config.toml
train_examples = 39062
precondition_frequency = 50
final_lr_fraction = 0.05
warmup_steps = 410
Rows from block 15 of a small masked spectrogram model, named by matrix and row number. Rows with one number belong to one channel. Each number is 128 + 32 x the weight over its row's rms, rounded and kept within 0 to 255. All counts start at 0. Numbers have three digits each.
After each channel's rows are labels from the 100 clips, of 14976, where the channel reaches its highest value: "strongest on" is what is common among them. Only what is clearly more common there than usual is listed. The data: strings of digits, spoken by a formant synthesiser in many voices.
# conv1: bottleneck pointwise conv (model.blocks.17.conv1.weight, 96x160x1x1), inputs 0-79
# conv2: growth 3x3 conv (model.blocks.17.conv2.weight, 24x96x3x3, transposed, each kernel summed), outputs 0-23

conv1.51:112096083173104139168117128117118087129111118105121123093142149142089157199120153135117122139144124135087116057158105121166159155142120120147144118127156192156138117130055170133184140169121129115146104104146160133149116112147131116130148141
conv2.51:152118120151112124136146158140077138063173138105080114139137154134081048
strongest on: voice: deep voice; clipping

conv1.75:100167107133152104127178109127159132099151081130154147118125099134114097124159152140094160125120128121100118172133164103113116090093097180114105115124128138158098058116125097109164130154096015126127135110124100102135114109088186068163145113
conv2.75:138104096079130056103140082106121119138150126135154114107081046153144129
strongest on: mains hum

conv1.73:124086052104116138090136130086155130140113167193138144142105122137089116151173147144159117139141111169204165124136191115161044112082110192123145126120148141194136074129132149144104129159117111114135117134105065087121156070076146101110146139
conv2.73:071057098133154133127080160120109136116118115111161131117182145098188164
strongest on: thin (high-pass); mains hum

conv1.40:069194124144154138130107105201116111146150141153097201106124132192122163067068183145134157130175114170126183139101096167102154161099171149127097076126132130099150123117147175129138146148132144140129117121150098133167117206181152139115147161
conv2.40:108103099070098093109072152136093083122153131088079080132117107148111088
strongest on: voice: deep voice; clipping

conv1.41:110098125128154128164121139137101122132082182095160120122165117069130139164202132137179102109162096112121108115169185126112139128166118199155055176169126116173092118130134132107166124079145152119177087115060084127144116192139163130144166120
conv2.41:097150179122153117132185146109137071128085087075141125102080081109147142
strongest on: mains hum

conv1.91:131111172137095159117107071121255173112080087184112078139124177099052114122089101150106121134137149180126160173111100115099110115106120063108215142118123096103106186114111109125111137117129082136103138150136095135087137195143054111132120082
conv2.91:144136146118085179043143122097143091063175093137110133117140144140106117
strongest on: rumble

conv1.86:042153125117067050099119128126088121072133124108102105130175125128138154148089122062135097034113094060188149133169138114157161144103140107151087147107130123141139117150087132130127156127087128020117137119085123125105127154122148137057172128
conv2.86:120182107144120099110071120119055083067126156086146125157130144098140141
strongest on: voice: low voice; clipping

conv1.25:122105135122122121095119067110142070142131079123122002045119118095093130162152153115177179158094155148121150141171101088135134109134114160119105128131073164106097151100103113138132149102125104126103118157081137128105128103083151200143182127
conv2.25:170140144132163101102124133180102089142189147160093111144072172133109080
strongest on: "six"

conv1.45:140152096104121141055112126139143053092142121137127146195111111089120102136128110139069157119166121095163130124109079084105122101081117142114109189126104120140107203131151157131098195109134047128090176125094039136116112159137117114100144096
conv2.45:097095126131131126110072127097053129123145115086105117140140145046111085
strongest on: voice: deep voice; clipping

conv1.3:105076069086120131110127144137127125149177061142134104194132124058096102149079032099173150159176120088137101124128084097140127138127101111138131158127155104172073168153136101126106111190107178139137118162093168147160133129147124155134136103
conv2.3:103094158133144152132166112105096123104138048063091160094145122084127106
strongest on: voice: deep voice; clipping

conv1.63:150161150157125157134106059116110134098137035117125100106166147171144139159192221136114119153140144167053158165123057140107167140113132121158160133135072091145138059097171207137130111181111090138134097117099185100148108159163175073119153131
conv2.63:154160110131102116149096124171138101136177090131094078162087169139073080
strongest on: voice: deep voice; clipping

conv1.32:137089115159087147154122149137208101110115148171104132141125134179152136081118070107100054121135110184123108139117202105094122138110134111134174111139116081141141124124092135105152126072136109140113085132153134107079185115111035160144096143
conv2.32:126098128136122094060125086072132110080167143084100154123148159122153074
strongest on: muffled (low-pass); rumble; pink noise

conv1.94:165137101067181114127087122098113107108141132111112152094066137123162141107151184130148132146157184114099100142123117126084125091113092126120122160124110119147132078114092090124190144166143128148094113128100140128154113092108165132061147127
conv2.94:119195144141106120124168115132177125155165140123113120190130157183161188
strongest on: clipping; white noise

conv1.61:095100145096162116152170179136090141146101098111139112153124119161195086093117135113110147190177119092184110109190165168120153175106121103106094185125098117089118174107126136092118115148095111108135175089119116160126128141135081059170133140
conv2.61:135078136121109127130101103206123160126114087109118153117103130049072137
strongest on: thin (high-pass)

conv1.5:144162132115146114049147163098078163126198056105151096161134148141145132213147167176068176138129112125186164102136134195096162118124126119094124106172114135150131118125169119136107103144137098117142126091129095180153129100137218163136149073
conv2.5:105125196129082107113114073108100093114136132097096107109128083072075131
strongest on: voice: deep voice; clipping

conv1.27:103115133125125115088133173174105122099161145141153155160120087130230146115154123133089095124144143104111138134102099146089079154111173176098129137136092097058133197140121160099106128106118190124130166100161130174131110193200101166130105073
conv2.27:101133091076122063129094166132083099095113110163125139074083095111140105
strongest on: voice: deep voice; clipping

conv1.11:101162137120193091219198090165106138090150122119126139128155109112098117093147169142136084168173155112120107157095145167078101133127112166097139132140099138155092097097103110117153152131169122127156090128096213146174105201138133145169123125
conv2.11:090089080101139069127174064124153125111157114105135118112134081170127085
strongest on: mains hum; clipping

conv1.56:139076162133132145143126217155143164145106130091145097145165116165107107133157118089139128152137142131140111120101116100184135065123111165132206168162116108195097226152134163089115082161111156108158087088113070146168140121115096137120111116
conv2.56:100072138149099142110149107168121126161116056100155118088111185106105172
strongest on: thin (high-pass)

conv1.65:141069166120105138125101179130168039093118114104148151087145133116100159153140184127111141122129140136109151103138107141113193135178142124166142091156168103144127145156115080115084123147150110097109105158137096132076149070079174073077142121
conv2.65:087174122137107148148129109147095150115108198082109129109162095148058165
strongest on: clipping; rumble; mains hum

conv1.60:150101100123153160143147185098160109086116094110136138170101155124129148112112124103133102171157115076096091117117072113074212141097110101126156116136111113102102116098125132125179082095089150148062129093135187127164139184142027216162130100
conv2.60:117157172145169132146142170144127110176136096111168172107057097159162094
strongest on: "six"; mains hum; first digit: six

conv1.8:132159149178094107159135081105156123086087094124171149095130114083113174147153122124093052119106131164131216164134103099065154122119133109133088126150091108119118097127138076104118141154138103146117165153130108173114117138081170175091111137
conv2.8:142159155150117146131161104145136154195180077168157154144116151168143186
strongest on: "six"; clipping; first digit: six; mains hum

conv1.78:137158065178116128146090161150052125097126081115140127128140147061136180085118136157096107128064156072072150097132144124096166116107154151136128097044147106091125115134109123142145114089147108102128114108128093126183100182124110211075170116
conv2.78:108170175128111094193149114121159154083109147129120077176122129178141170
strongest on: clipping

conv1.0:177104092130130115097103094086087144154119118151099187040131128110153124166140148123136114093089114150119157086138235130168059124145133159160139134059151137180152065124077157133077089132073119138136091155135121115099102061101130146122154147
conv2.0:081102124152112102116145177065126107132059148130117088160151111129184157
strongest on: reverberation; mains hum

conv1.59:148072071102168126159141161122131142158054185103121096124147103121171106116132140076142103121113129105121087126100146093129036145122139101118147111127101129212082033177121154158082158139112144115104172135102161103136152082127120153133134079
conv2.59:097123111134142098098135211082139130152107057116127152104138144178167148
strongest on: quiet level

conv1.33:101125099103161164087160234088129131136078130097118123121145122156078092160171071162092106120158094120206112104112056137136127128117126087084206163157117160185095105128175119112082134172116104109134133144132108067124169132136132123169102167
conv2.33:119123160173156157116144148159096165164159126067137172104145134059091152
strongest on: thin (high-pass); mains hum; voice: child-like voice

conv1.16:126122097142123132200097135163129113096122098120082155163122083179119140052133063170115083101114131155107112158074184131097105124133136081162064084125138104057135132124177125124173144079113144089081140116166177136134200172186085139128127144
conv2.16:107106129103123123116098153132071093110097098121085086185126127124084053
strongest on: voice: deep voice; clipping

conv1.12:074147130108059117152126143135113151124152124075179106106149095152116147165111143132157124028094133088147208197146151124135096168120151152129088125065082117174143123148122142122067158101087123026145147175109109132147155151134073182094175145
conv2.12:099155144157076147156146125127113136126122129120175087203128200085101137
strongest on: voice: deep voice; clipping

conv1.82:129150093090124148107140200123105150126124255121127111104100095104133133145137126139139158154118137104228121095126090136124106157111133178106094070106133190147143172111174112136142116140165245120102094132130157120173117116155183151108128137
conv2.82:112136140131136131176063097121115054082084127144136145121181105118176148
strongest on: voice: deep voice; clipping

conv1.64:130181109142197119142207114104166088120148151137160112107083144149220116108151127104128180101147153135083154141154116142144155168142157134132132135185071127161145158173126126160157159115157145156094169169108166146167111065108099076159159149
conv2.64:136100123109029101148134120100172100143132113131145105077149110074096144
strongest on: "six"; "eight"; mains hum

conv1.71:136133144122132100073114052120130067086190143126181119129139121108157134105145132136109116123134119110110128102149141117120121128126116176142122132155105097050131192109081120083154091134072105104081133132139059162121076217134108152158148111
conv2.71:162137114125149075084135112077089130151140185156096103120094074108100171
strongest on: "six"; mains hum; first digit: six; last digit: six

conv1.74:062145150120123092105149142095163098098150150070097065128154142193141144151093180138167148000106125095108179141179136166120166160098118146138100104070125124084156179147054122144097153131126135017082140139080096108167123139124117143094182109
conv2.74:157157116125067088141133094135065120111170169091146078170118151092119143
strongest on: reverberation; clipping

conv1.38:131180183181117151116130108105100123107167083163120120173162143125073161182123148180112117101104155076128167153133058103133164118152100113104107171136149091127152197105177103117096128161164086135138129079115108087110085173127131156126144150
conv2.38:136166109166057150127205125116154159078119158118127134147150131111184123
strongest on: clipping

conv1.77:099087099124123030123110118128127179145144161135118140090093141076161078113083163108118122175154086181150081109142195137145077128151134147145141109125165168129068129127107098121151083195130160089129125166138111155127168075152104168145087081
conv2.77:108142139055166115148151132096133089156108079110141100114119141187188096
strongest on: reverberation; mains hum

conv1.55:107127142147137138139151126108144148139060111120135156083120124077148121194094123129117053146113112134052163125133076111094159127094130063129103128138108084090110108154162091130092164185189165144082172130152070135115096166131165147123105116
conv2.55:103058117106140065098119140087139114099092095149141111101099082151182128
strongest on: mains hum

conv1.37:117120122096118133130130098136148112180178109139118151105111112104013103128133079130115094128148100143098094142147108152195154131215126099157124121121218151138085105116099152133139141120105213117140065102113207063163111118130126117117138160
conv2.37:177116135112128126076089127094114113035135161145150140091134129186124105
strongest on: voice: child-like voice

conv1.84:179143172167064179122099102136121135143088163126119154098127163130078150114168130100094133085104117137138088170158131091223107150101138185131062151143126094230157137145092160145152147139147130131179111092149089129130112210094092170116128092
conv2.84:069140095141079105154146162128064122140127179105136138146114154093195141
strongest on: mains hum; clipping